python train.py --model="contrastive image-text model" --dataset="patchworks of several textures" --train_examples=36250 --image_size=64 --crop_scale_min=1 --horizontal_flip=false --translate=0.12 --rotation_deg=10 --tokenizer="word" --vocab_size=40 --loss="softmax" --embed_dim=256 --encoder_arch="resnext" --encoder_norm="batchnorm" --encoder_activation="relu" --encoder_depths=[3, 6, 6] --encoder_kernel_size=3 --encoder_stem="deep" --encoder_avg_pool_shortcut=false --encoder_widths=[256, 384, 576] --text_encoder_causal=false --text_encoder_width=320 --text_encoder_layers=10 --text_encoder_norm="layernorm_no_bias" --text_encoder_norm_position="pre" --text_encoder_activation="relu" --text_encoder_mlp_ratio=4 --text_encoder_head_dim=32 --text_encoder_fused_qkv=false --text_encoder_bias="qkv" --text_encoder_qk_norm=true --text_encoder_parallel_block=false --text_encoder_inner_norm=false --text_encoder_positions="learned" --init="torch_default" --residual_init="zero_last" --optimizer="soap" --beta2=0.95 --learning_rate=0.0011 --beta1=0.95 --shampoo_beta=0.95 --eps=1e-08 --precondition_frequency=16 --max_precond_dim=1024 --one_sided=false --adamw_lr_other_params=0.0011 --max_grad_norm=5.0 --l1_shrink=0.003 --magnitude_pruning=0.5 --max_steps=2700 --batch_size=128 --epochs=9.5 --lr_schedule="cosine_restarts" --final_lr_fraction=0.05 --warmup_steps=80 --weight_decay=0.4 --adamw_weight_decay_other_params=0
Rows from block 6 of the text encoder of a small contrastive image-text model, named by matrix and row number. Rows with one number belong to one neuron. Each number is 128 + 32 x the weight over its row's rms, rounded and kept within 0 to 255. All counts start at 0. Numbers have three digits each.
After each neuron's rows are labels from the 100 texts, of 14976, where the neuron reaches its highest value: "tokens" is the input token at the peak. Only what is clearly more common there than usual is listed. The data: patchworks of several textures.
# fc1: MLP up (text_encoder.blocks.6.mlp.fc1.weight, 1280x320), inputs 128-191
# fc2: MLP down (text_encoder.blocks.6.mlp.fc2.weight, 320x1280, transposed), outputs 128-191

fc1.134:173188128168128128128128149162128096177128128128128128128128128128128128128128172060128128128078128144199074129128144078171061128034128128163128162128127128128216128157128128128128142128103128
fc2.134:154128130161063087137128067193161128172097128128128128089139128095205128139118128033091084153128113103128128128095128196068148166128056128128157128157128106083191140128128161128128128128040128
tokens: "checkered"

fc1.182:179197128199128128162128128128128128172128128128160105112128128097162128128115101070107128128070128152128128128128164128161128128216104128090193128095128174128128129128077075155159170065090021
fc2.182:128101197087147128128128128128103128128151128128128128128128128128090058128128128036205128128086128113062062123162128128126128128128128128128157169165128071068128128128128128128149190128128128
tokens: "cloudy"

fc1.508:104128201176128128091055128128111184128128128128167072163128104075060128128055124128128128086200128076171180097128128081040128128097128128128128110150128153128194114128084189128128128128156128
fc2.508:184128128160056128114128168113128105128142149155072128128097128128080128131128128128045118128128096128186097128057128128084128128128128135076128128128076023145165140152101163119128175099083161
tokens: "dotted"

fc1.253:128180081178134128128157128158161128128168128128100128067198104128076075128128128128128128169128128128180086128171153162128128128128133128131176128128130193128146098100075117128130128142128084
fc2.253:051136128033128171090149103119056141134128128091128091110128077124137056128043128128128128128182092128128128137128097128127158128128128126192162128128128128128128128128128128128130128128128128
tokens: "honeycomb"

fc1.757:083128148128111082128128093076128112084128155148128159122128128128140070068105108128128078086128128079128128128128149128128128128157081210128128122128128128128128128098128180128146128169142092
fc2.757:128074128128128175128101091133128128179128028163128128128083128136128142128135154128128128134144128128128123157128128128128049128086083128161128120106153161152128135128128128128128128128145105
tokens: "furry"

fc1.167:194128128128128107128128128048090128142128128128121128128128170128128128128128091128195088128128162091128128199128142059128128128083128067137087038128128127111078090193065128112128143128137163
fc2.167:103128110128115045128074128128138128128128128128128091104175080128103128173128189167104134145128110128171150021058128135116113070128128114128128056128081128108124128143128179140074168089128161
tokens: "scaly"

fc1.565:128128169128163128128128128128055218128128128081083128128128114128128187128167128128128188128192128026128128174090128044121128128128080102128128090128081128086128128092158128123128128167128128
fc2.565:111143128128053033128045102128104193128128128128128128108128128137145128128128168128133128191147054128128156128040128128146074096128128091128143128196089159079128128128128221182128163128128201
tokens: "scaly"

fc1.274:093128196128146163128128086128099128159128128128179128093080128128162162063060091128128207128128109089154128128086128158128156176140195128175195128135128128101128128077128128128098121128128067
fc2.274:058131128113128164093128128128128145052128128128128110062128157137128073128144141128128141128187128128146137128128095128174128188128074128128117128128128128070128128128128146088128128128230128
tokens: "camouflage"

fc1.175:106128128128053128128128201128128128165109128128071154094128128106128157160060128128087128150128128161128137128128128128128128162054128155078128176128083128045128128128096174128161128151083128
fc2.175:128128128128083224128089133152162158120128128153128106128123128128128128123128142073160126128078083128081041128134114128083110128128128128125148160137128128176128128080204128099128107186092045
tokens: "plain"

fc1.506:128098128169123182067128128128069121128172071185128128147141076128128140128128092076128115128156128128190128084128128128128084199128141128218128128128155128072078194128128161091067029128128128
fc2.506:089099128128128208128128149131128128128121128128128128115128114128218095128128162128078128194128064182080128128128128140071128157128050163128216167125128128128192077176145128189191110180124064
tokens: "mosaic"; "spiral"

fc1.385:193192128128128128186128174145128128077085148128128171157128078082135088128128090128128169075128128067128128128159172131135084128074128083191128128128128143128128128092128128128180102128084077
fc2.385:128128152135058198104078128162168164149086128146128128128161128128128126128128148094132128158057128128102050105128128123128094143098089128128128182128115115155128128128188085128128128154062075
tokens: "plain"

fc1.400:183128193154128128195128128201157053128147128075096128060103074128128128128128062070128091082128128151128128153128128128178211165128128166054128128128170128128128155170140172128128182128128128
fc2.400:152146147128128128158062128161071128096128128067128128128128111206107128111128124164151128086087110128114177128157080144128128128174128128182174172061117160088128128128166166105169128162128128
tokens: "mosaic"

fc1.684:065128091112173128128153128093142182128169128128128128088155128128143128100153128128095179102128177128154114149115064128133095169100167128179128142128128128102128081128128128097095128128128089
fc2.684:128137192128128162128128128165128128102156128107128128128087128099174128143128161128128151118207097128196128163100128090197108216128071159156122128107128126128128119128130128128092122170190128
tokens: "marbled"

fc1.142:128128124154128128108128187149160128073088088128149058128089079128128072172128128128128134128128128128155164068128128086128128113142128128128128128128109204128128082101166105128180128128096140
fc2.142:128128128128122106090128201128128144128128128128128128128128088128128128095117128128128128137128128128128073193124084079132135188061069128128128181128163143128128148128185105128128128128095128
tokens: "checkered"

fc1.738:128128170128186128128119128128179128194153128084128128128128128128055051153128128100054128128128128165128128154128100182175195154096128147211128128178129128128128128156203119128097128128086116
fc2.738:106128130128156128128128037128128130185128086150096128128148073056128112128128084164128128128171128102116128128143051069112128128128119160128121128128128128176095128128128128128161128128129168
tokens: "rays"

fc1.405:128176128212128128128128215128128107131128101128112128128128128128128058128128128128128103128128128158128103099020128128128129128128128128128128128128041128167128128097128128107163128128128144
fc2.405:128113241128093128101180132143073128128159128152108073128118156128098128083066127120128128128126085127173128196128128128055180135130207128128116237150097128170128108128128155128199128164128177
tokens: "dotted"

fc1.637:215128128128128128048128201087128128159186128128128180167144128128102176128128085128129128075128128169128128128104062128128043107128128128054170128128128128050084128046128128152180128128128150
fc2.637:096128111018128015224128128160171128128128078128127128128128128128167128128128143128128128131185077128151128128077128180128128128128123128124151128128096128180114127128128128142069128128128088
tokens: "scaly"

fc1.251:128100077128128128128128128119128128128128071128128104154128128128128140128171128128128128128087201128128128128116084128192128128128063109128128128160128128121128128128101092155098102150199128
fc2.251:128120109063128128050128127190128149190130128131119162164099088128249084148165223128165128128128138128086136128127128049128147148148042125128117142153143128113115090125128128111128175128089110
tokens: "studded"

fc1.336:128128128128083116128158128172128128128128098079128188171149128128128128186189062081128147213105128074186162160189128128128128128128100128128101091128122169144128128128128128095177078155044128
fc2.336:128128128114117041128072128128128128128124128137128052109113128110128135136128128125093128170128082128114128128128040128114128098128128086094172058128122100081128051142128186123128189128128143
tokens: "scaly"

fc1.235:128072099116128094186087073128077128124079182075128156128089128128128128031173128128057128146128133127128128128108096128172175063128128128142128087128128152128128128128150128240128128128159142
fc2.235:067179201105050145084128092132128151128128147128128112128189128128128093170128128128123174159128086128128150128128164035198128128148082128128128128154073166128138168138182094104116128093128100
tokens: "labyrinth"

fc1.177:128074128063089128106094128090128073128147111128076176077211128169085181102200128128181139128166157128128128128133128128128128128128128111182128128161128128092196128128117128128086128082128074
fc2.177:039137128040128150128172128140022128128128107098074128137219128128120015128091128128142128128164071128128128093158036128128176128100128128145197128188128101128103128128128084108118126131127077
tokens: "honeycomb"; "grid"

fc1.356:128093128116128079128083128085203128216128149128068128184128128128091100156128106128102128128182128093128106128069128083128059128128181128128171128128128128157176103097128103121087165128128114
fc2.356:126105103128153128128128128128128128155157128128079128105128106094102128069128128092115145120198128120128128128099055113128128109081128128164146128151128166136128023128150187068128148136049128
tokens: "bubbly"

fc1.646:128214128162084107128128128168107101189154105177206163168136200128128128128154128128128159128150159141097128080128164128089128116214128128128079155128017128128128131102099144128128175144086128
fc2.646:125128128096128132115128128193175166204128128169147128128155158197049128128110085058175128148085092128128068148128128092128128128135165130092132128158120070146128128131128144152149183087075123
tokens: "cloudy"

fc1.669:112172176128128128128128128176128166128107128128128168128045128128128165079128128128151144067128160128128111075128153152152105235128128061081128128186128149128128043128086128128128153128128128
fc2.669:128128128128154139046128151128128128128128090101089148128128105128128095128128196097128128210147128128072156128128171065128128128096128128060128192128093202083128123115087128128128204118086128
tokens: "studded"; "triangles"

fc1.524:128128128128128128128128128167128143166128139128128128048076128059096128144187128159162128128128091144081128145089128180128177128171128069154147081128128169128139128192114185128097141049155128
fc2.524:128040087128092143084222128172128170206105128117166123128128128101162128128053128128128128195174141128128128108128128128080128128119128128165128128128128088128128128221128124128189128128128051
tokens: "honeycomb"

fc1.694:128128128179112166128091228128084098164128128097096178128128104110047128128225161128173128128103190163084128158138172128117186099159128152144128128128128128203128128128128128128128128191128128
fc2.694:128099128127128128128153101137128177150128115128128086124178075214128053151128056128128128177128128128128128128168182128209128132126044223128085155138128128110070136163128049128128128106105118
tokens: "labyrinth"

fc1.504:172182128128128055170092128128128050128128128128128128128175128111128169128128128036076128128150213128095052128077128128128128128128128128128180128128128128068112155128096188128075178122128128
fc2.504:128128111152134133152128128128104128163059158128128079128128128156065128116145157128061162173128128128128162128128051118128128107128128128128172128128197085128229128189166178128104168153128049
tokens: "bubbly"

fc1.169:165128164050174128128128058084128128129063128128155203128128128128082128118212128128128157128128128159150128128108128160128128128071095128128128097113128066128165063128128189128128128128168170
fc2.169:128128128128128130128128174128128174128128128128128078128128097151128071142233128128128128128128128078128141128128097145128128128130128169128128128126047128082128128088225128140128111128079115
tokens: "checkered"

fc1.446:128208128128094128128090098128128128128128206128128173128066089128128118176128128128178128128128128097128139013073128098128128085077067071128147086159149172128121105128128128128156146128074216
fc2.446:128079128128128192128128164129152097186128073128128128128128128164125128111105128116120128197128128128128094168118128128127128138117081114128188199128128128159128128105128128128100128119101046
tokens: "furry"

fc1.31:082095099187128128128128128128150128194128043128128198128134128128128128150173128128188128128128152128117128168128189187128128128088087128128128128090128177128070128073178114077128094061187128
fc2.31:128111148030160179128128128167128128128128128128128146128121127185227128157205172128128128142128108128057128128128091128145151181166063121128140139128107128128137068128128115128185158140128109
tokens: "mosaic"

fc1.620:128176084053128128128169151118128128151128128128157128128109128128133128128128069128143116128128128128128072128110081128128128191047056050086128128066171190128191053086046128067128145128062128
fc2.620:151128128128128029120187083128135128185128128088090092086128128128128128128128128128128128128128128128128128128085128204128128169089128128128128128128128078128128132128128128128128128128048128
tokens: "checkered"

fc1.564:128160128128128165156191128128173128128128075077128139075154053128128152128192128128128141128075098128099146128128055094181128091128128130128188128073128128128128128083128128128192155128096128
fc2.564:128128128151128117128128128209120094128104128128128128128128132128128100158177177080111103163103121143088128133128128128128128128128093128128166209128128121128147128138128105128170200128122128
tokens: "dotted"

fc1.294:158084102047128128099128128128101128128030128128083230128128128155078128159128128128128128054128115128128128177128128128128189128128111137128128147128128161159128128128128120171128128128141128
fc2.294:070128124029128128128128090170052119144128085128103128128128077125151098151187185042128128128120135128071128128128102091128128128128067128132175128128128117128128108128144076128140128128128046
tokens: "studded"; "honeycomb"

fc1.227:128128128082128143128128100154066128086164128128128128128176069128128128128128128128128181129128087086026156128137189027128128200128193128184181128192128072104128128167128198128128099128056143
fc2.227:128145077128067128128128128128128135079081161128128128128204116128128107174112116115108128128070157128166128079128005154128164166128128105128188098128128142064128112128180078128128136128128000
tokens: "honeycomb"

fc1.97:169128117180128128168128128128128128154128150133128128128111161123128128128128128101054086128117128095108128134022128170128128128166128082078128128128188128128128193128155104117169128154128128
fc2.97:128128219130120103077128096184128128168128046128128123097112128128128094128143212113128128178128128166088128128102126128128150105128129114128151197160110107128155085128101128128189128128069143
tokens: "dotted"

fc1.575:143128128128100077128218065128128128096128128128128128128105064169092128128135107054128128103128128128128059128128128128128128191032091051157180100128103184128128100128096128076103115094128128
fc2.575:128128093153073040128128098212128081128137166086117128090128074091209095128102128037085065143128128128128128128128128128083128137128029128102128123151128073128199128128128204128128128128049086
tokens: "checkered"

fc1.415:128212105128105128107048128128036128128128128177128043105128128139128128128128128128128128163128128175128100080128056128128128117128128128109128158128068097128128128128158128178128128128128149
fc2.415:143097128128098180128101204144128128128085128128196128128147128212139158128128128241086128131106128188158128106128128128128128128128133128128141128117120128070188128179128128128119128128128087
tokens: "woven"

fc1.355:128095129128128108160128128128091128194128170025128140128128128167169128169128147128100171128128167052128128136056091128083128128117191128128128129076108081128128116128128128052128184150128059
fc2.355:128128128128128146084128128128128128128128120122083128128157128127065079128128115020175128159101120100099128122119128170128128149128073128128188128187115120128128142128201152128128128096128069
tokens: "honeycomb"

fc1.597:092113128128128231128128189128128128128128058098107142131129128178128032113180128128128101128136190128103128169128079163128128128064153128128130133128113128207096128087134188128059128188128128
fc2.597:123128128128128128128128128128164135183127128128142052128128201158166040167100128144128130128140045097135128145128119128168085131128128128128128128094128151128128160124091128128128124128127128
tokens: "brick"

fc1.563:128128063128128162122128182167128070128128153174128199128128189128052054128120150128188154100128210128128128092128128128144128128128128128128134141128076128128128128128128128102128128128128128
fc2.563:128089154078158128123128128169128128175150025128181135185129128164067128128070128049128122128095128124064045174145121128170128128128132128065155152128101090152128128128128128175128173128093128
tokens: "cloudy"

fc1.557:173182094176076156179093128128105128176142128175090129128112070086075147105076170128153106164107110093128128178128128181161106085128128128180128171128207128158128128128149128128116148115171105
fc2.557:128128165128201128128201128128128128117128088128128128071128128128128255128094128128160128116160128128128128128014128098128131128173128128128169128067128128128128128125128128128128128128128128
tokens: "woven"

fc1.494:128128128128183128128128094128113128170074163128168128167107147128128128128128069097155128091182192128096128156073053128128128189066128152128079128116128128089128145128079128106143101128162128
fc2.494:117066131160128187128128125189128134128137128115128128144128128128128128128058255128128128133148128128128128231128128051128153146128128128128194050128128077128160132128128128128071128128111128
tokens: "marbled"

fc1.704:128204128128128128128128110128150128128076128064077128061074130110122077103128105128128180133051156128188128144128128128075128140183128153083085128128128128108128096192166081208112128128128154
fc2.704:128128143128083206128106115172178168128128128128148127128194128128128128128143160077128162184073128185128065128128132128128102155117105079128161128126124128163128128094128128105128128128044054
tokens: "plain"

fc1.697:128128059170096128103134222157128128128128224128202128128212092128128212128128128168128183148211194128128147128128128093128167128128128128128064137128128128172128128158128128128128169128128180
fc2.697:130128128085106186128119170120128128128096128128128086128132128190130128118128188196081164128115128175156128093128053128128149022110128109128141052128122062128157137159139136169135105128091128
tokens: "woven"

fc1.696:168128128128128161148128128123079091128128078128128175128095138128068166128142080150075086128128128128108141096067128128128128177196128090079145228111198110223123128128128100128128172160128128
fc2.696:128119128128165128050128142188128128128128128128128102128099128128128109152155128104128158128128128128070123129128144128128162128128128104072111183128115144128128119134091099128218128128061147
tokens: "studded"

fc1.351:096093185128128128128128128156128135147165108128105059128078098128184128128156064154159154171211128086185175074128209193151128167157094128128067178128128188069096101128202196128196128128068050
fc2.351:061181128048128189128128161158159147093128134128128128104167179128128128115196128128128098143187103128128128128114128138128128166128124112128103128090105128128095128128128153100138102142128128
tokens: "mosaic"

fc1.254:206140143128128128128128155165128123147198121160066128128128128085094056128107128128128128173128106154214128128128072128105139099058191070167128128128083128172128128128128159105159102063128128
fc2.254:081128128033141128044198128105046128128128128128056076121179063128087053128083081128128128128128128094128128128164128128135201167111136119128128093177128128128091128128121102128122128128128099
tokens: "honeycomb"

fc1.347:128128068128171128128128154128128128210100128128128103128053094128128174156141152128084173110205128128141117158128128128128163128067163143128128128128128174083174128128167139193128128128163128
fc2.347:128128128128128180093128128128137128055128136087128128074128165128196051128137167128068128128175128116159147128128105128173128203128090172152128129097130099066128128109128128128106111186207128
tokens: "camouflage"

fc1.692:128128128066128192128154128157078166128128215128121191050128128128128128142128128084128097128082128128163158066128128037128128215128149128128168100097128128128128066047162133100155128128129050
fc2.692:089128107047147128128128070168128095099074137053151128128222130128128128128128128091111141113123133164128128150128076160121169128128148092105128115128077091139128128128153098128128124128083026
tokens: "honeycomb"

fc1.611:128128128144090128128128128185128128190128141158128183128128128128072128137125100120154128128128128128075128128128128086128128166128175128128133128102128128106132128128102128179117186128066128
fc2.611:128128128128128166121128128128166169194165037159153115128128152192097128128128087027128128159082124145128025128128128128128128128128128128098128128176104072139128182131150128128128207076077128
tokens: "cloudy"

fc1.39:128181128128094148128136128128196083169165184128128128144128128128128128106038128128108128169188079128128128192128128128050115128209042128248108128173128128207166128131128128128158098162128055
fc2.39:109113128128188128138128166128081197128128128174084128128128128128090092128128128123087128116128128128166070157100098114128165179128128097128128152128042128136128128128128119136108145134128241
tokens: "dotted"

fc1.299:128128130158128076116128128128128128142128163128088183128128076058195181128209113152128164128083128168128128128128074128128128099185128133114128104128128179105128089128149204128128128128123128
fc2.299:080114128128128034128068128092144128128156090128091128128151132128128067135171165121144128128147088140128155128128128147099128128128128128117169038128043104128128128104115128128128207115083128
tokens: "scaly"

fc1.474:128174085128072074128084022128128162128160156128086128128100128128128151128179128128128128057143128128128128128128128047151171173165141128119057074183193128054072128128128171128201128168128128
fc2.474:151152128065094044113128128128101162128198114113113130128176170122128128127128168108144140157185128115142129121068038173128055080130128128128176128162065146128128137102128215164128186128056128
tokens: "scaly"

fc1.357:178173128086149137128128128159154137128160128123128128128128128128128128128128128128089083196128128096128128128118174152177185128128128053131064128128128128165128072169128120193128128128066145
fc2.357:128169096086094143127128128247128110186150124114110128128128126128184123128200128128097105170128128178184094191111127128104116128129090128118079130128086056095136156096096128111128128106070105
tokens: "rays"

fc1.514:128177128128128177158196128128085128188081151175128128128062128138207054128128068128173128166129128128128128128088128128128128187110023074128064128097128128253103128189128089128128128180117128
fc2.514:128128128128094192128083160172187152128126128128128128128184128128102129128128162107128128148128067160128086128128128129131070128100100128104163128128097128182165128086181097128128141120055067
tokens: "plain"

fc1.115:128174083105128128128175128128128128128128128154128079105108128128116128138068128128128196128154145128176128162117128128175070128128091128187192094128128128128128133098093065128128095191128128
fc2.115:054128128128141128096128095128146148108128128078174106073082195127128116128128128128128169128191128128167128168082128128182128207128081128128128106097128128067128128128128176128099128138194137
tokens: "marbled"

fc1.369:108128128100182149084203065090100128128177119128128097075132128128128128170108103171128208109128128128216128128088166112128128093169128128142128057175106092066095059173089046165105128113103071
fc2.369:128128128102128128128128166128128135128128128137123128128158128128159078128158128090128132180128097128128097128116094105128128224128101128146145128146128128128128053106178128059128145180128128
tokens: "camouflage"

fc1.378:097128128097071108054128042124194105128128095030194210128176055104128128128128189128128128154128113086128091062128128140161214123142128128177171188069169128128176066093180128095128186120128128
fc2.378:156128128106128128128128128210128147128128128077137128128166075156121128148188099128128118189128128128128112128128079145128181128129069141136128131128078097128175128105157128128127147128128041
tokens: "checkered"; "diamond"

fc1.316:172128128091155128128093099128128166097065128128128162081155166128128175097128102100128128128098128099106128128087128128128128150067058073118128073128116150128160081128161185198128163128116128
fc2.316:111128128128062196122104111169188143151128128128145132128181077128128128128128128079128158149059128128114046102128129112128079131093089128128128181128117112136128128095186075095128128133050128
tokens: "plain"; "veined"

fc1.77:172177088128079150128180103157136128128128128135048095052115090128107128128128165128128128128128128096128128128128128128128128167128084128128128128128128128165194128198174190128128087177128087
fc2.77:145128128128106128128128128192150128165128176126128128101139065138215128128153128128128128158128096128128128143114128128052117125077050116126128128174114130034128128072165128128156128122028100
tokens: "checkered"

fc1.553:156128046088128150128147128255128094128128129128069165157113145128175128128250163128128128128128108164128166128133155128181096154128160092128128128128166128128125128128128162097099128128128066
fc2.553:052128128128084128128128128128128123153144154102128027128128128128128095128128128037128128211128066128128052128118055128080128128128114128128141113128128128059191128015128156128128128132128122
tokens: "crosshatched"

fc1.525:087128083128128128128110128169147134128128106167107128128135128145128128177077095128175107098128128156128164128014123128128077106182128181187128128184201128092181053128146090128128067128160128
fc2.525:099128185128109213128128128128128128158128097128133050058128128128238051128128128128128128225128038128128128144128128128125092128128107128142167128128182128128105128128128104080128128148128128
tokens: "brick"

fc1.107:151176128128128128128128128144068129128118128128128128079128128189128128100128128093128128128072128128066128128128128193063107095082098128181100192076181128110158122067128128116150101159088136
fc2.107:111162128128041147098117105128141161128128129177128128128138122078168128128176174128087158145114099150128118096112128106128128159088093128128128197123107128170138128128153066128132128152069087
tokens: "plain"

fc1.593:128128128175128077079128128128046177128186174128103128089128061128128101128133073128114207061128128159064128209168128128184048113076160128133128128128128166128126072128128128128128161173128128
fc2.593:128128197128094128128088128128132128128128094128128048128128128128128128066084108128128128128136035052128128128122092128128128101128084128169139102128152128154128128134128135066128187128124149
tokens: "brick"

fc1.277:103185128106128102128176128128066199128128128128128128128128128180128128082128128128171084092128128026127128197128199128128213179128128128091128128172185105128115086128128128137181128128128083
fc2.277:128128155144128128128088128159162128125128059170089128094128164128177098207126215068128162180133068126059115081063100133128128087128128128118128128128132128094128082128137128104128151107080128
tokens: "studded"

fc1.179:128128128106128128181128075113172128139128053128128128128140128128128128128128128146128182128128128128128158128128128128128128190172045128128128128080128128128096157128128128213099172128128170
fc2.179:128128128143128165128096128248164128128128128128155128128128128128095128128128128060128128201101128128063078128105143029178133154128039128128128137183104128128128130128187134128085128128096150
tokens: "labyrinth"

fc1.195:128066067136120128086128128128128128109128090144128156128108079185128128128089069128128180185128163128150128128128128175128179128031167128147156128128118100128128158070128215145087128153136153
fc2.195:081129212128128192046128128127133087128128128128078128060182128128196016128094128128128128128152019128128128128128128095157136128128121128128172098118142128128128114128128094008096146128105128
tokens: "brick"

fc1.462:128221128128128128090162128128128112128128173128128128128050128128091080097113128113128128159148097088094132058091128172140104128085128128128128112128161171150111128128095128192128128174082186
fc2.462:128098128128083205120074128128141128170128084128128128128175128128128128172096118084128183174128128128084128128128128094128128119097071128128168146184128128151170118120227101128128128127074037
tokens: "plain"; "cloudy"

fc1.721:128128161128094149176102127177161128169128128166128128102159128128128128075118128095128134145128128150128128077128128068137179173128128128128151128128071128203128128128148128082128128180128128
fc2.721:128072128058128128128119129199131040177082124128128076110128122133128128129116128128142128142150053166087072128128128164124128158128128146128223128143128128120128128110187128160170128128128071
tokens: "mosaic"

fc1.136:128213128128078128111128128083045128128128128128128144178128181128082128122128095128128128128128106128099124128096128128157092209128123152165143128134128168128128080128159128128128161109128212
fc2.136:133180157128046128082083112128056173128167128129121125153182128128162128082127185077139128177186128125123138198111128128151070142154128128128135157235079160074128128067143128182200128128128178
tokens: "crosshatched"

fc1.44:138190128128151128128128137128100128128107128128097128128097157128154160128138171128128204109187128172152184128083128155128135128144128111128128058128154180128162076128105058128083104128128100
fc2.44:074125168128164128128128092128133133088128128098128128073128128143128089128128166128076183128210140129171128152128128114128128219080090163174128128118128128065128128123128128121081128162181128
tokens: "marbled"

fc1.359:128185128199128128120128098197091128128094128128164128093113128128149128197161128137089128133128128134128128176166189167071186128128128167128128128128098132128128171096128128181128190204128151
fc2.359:045128209128128128128123161128115128160157094128128060071091162128128116192132150063111128128128079128112067128028128128063128128128128128128128124128128148110128121128079128128128159128062128
tokens: "scaly"

fc1.298:128174128128128186128128076154128161153151111044128128163128128128128091128128087110128128087171099107128128128128128128128128149128128170128128128128066162128128128128128128128128128128128128
fc2.298:128128128128027112077024076093128128128128128187128124128128128130128121128104159128190128168197044128128157147128128128128042104128195128128154116203091128096055128128128192128128160128072128
tokens: "crosshatched"

fc1.3:128128181128093071065145128128106128167077083128087128108065128153128070128120156128065080128128128128106128128128128128128108202128090089180128097186165154152106128096165128095128121134128100
fc2.3:158128128128128128128123113128128070128128070174128128138099156128128128128128128128077128128135136128128121147128128115128074128120063178128128120128128128192128128077103117165128128090128134
tokens: "furry"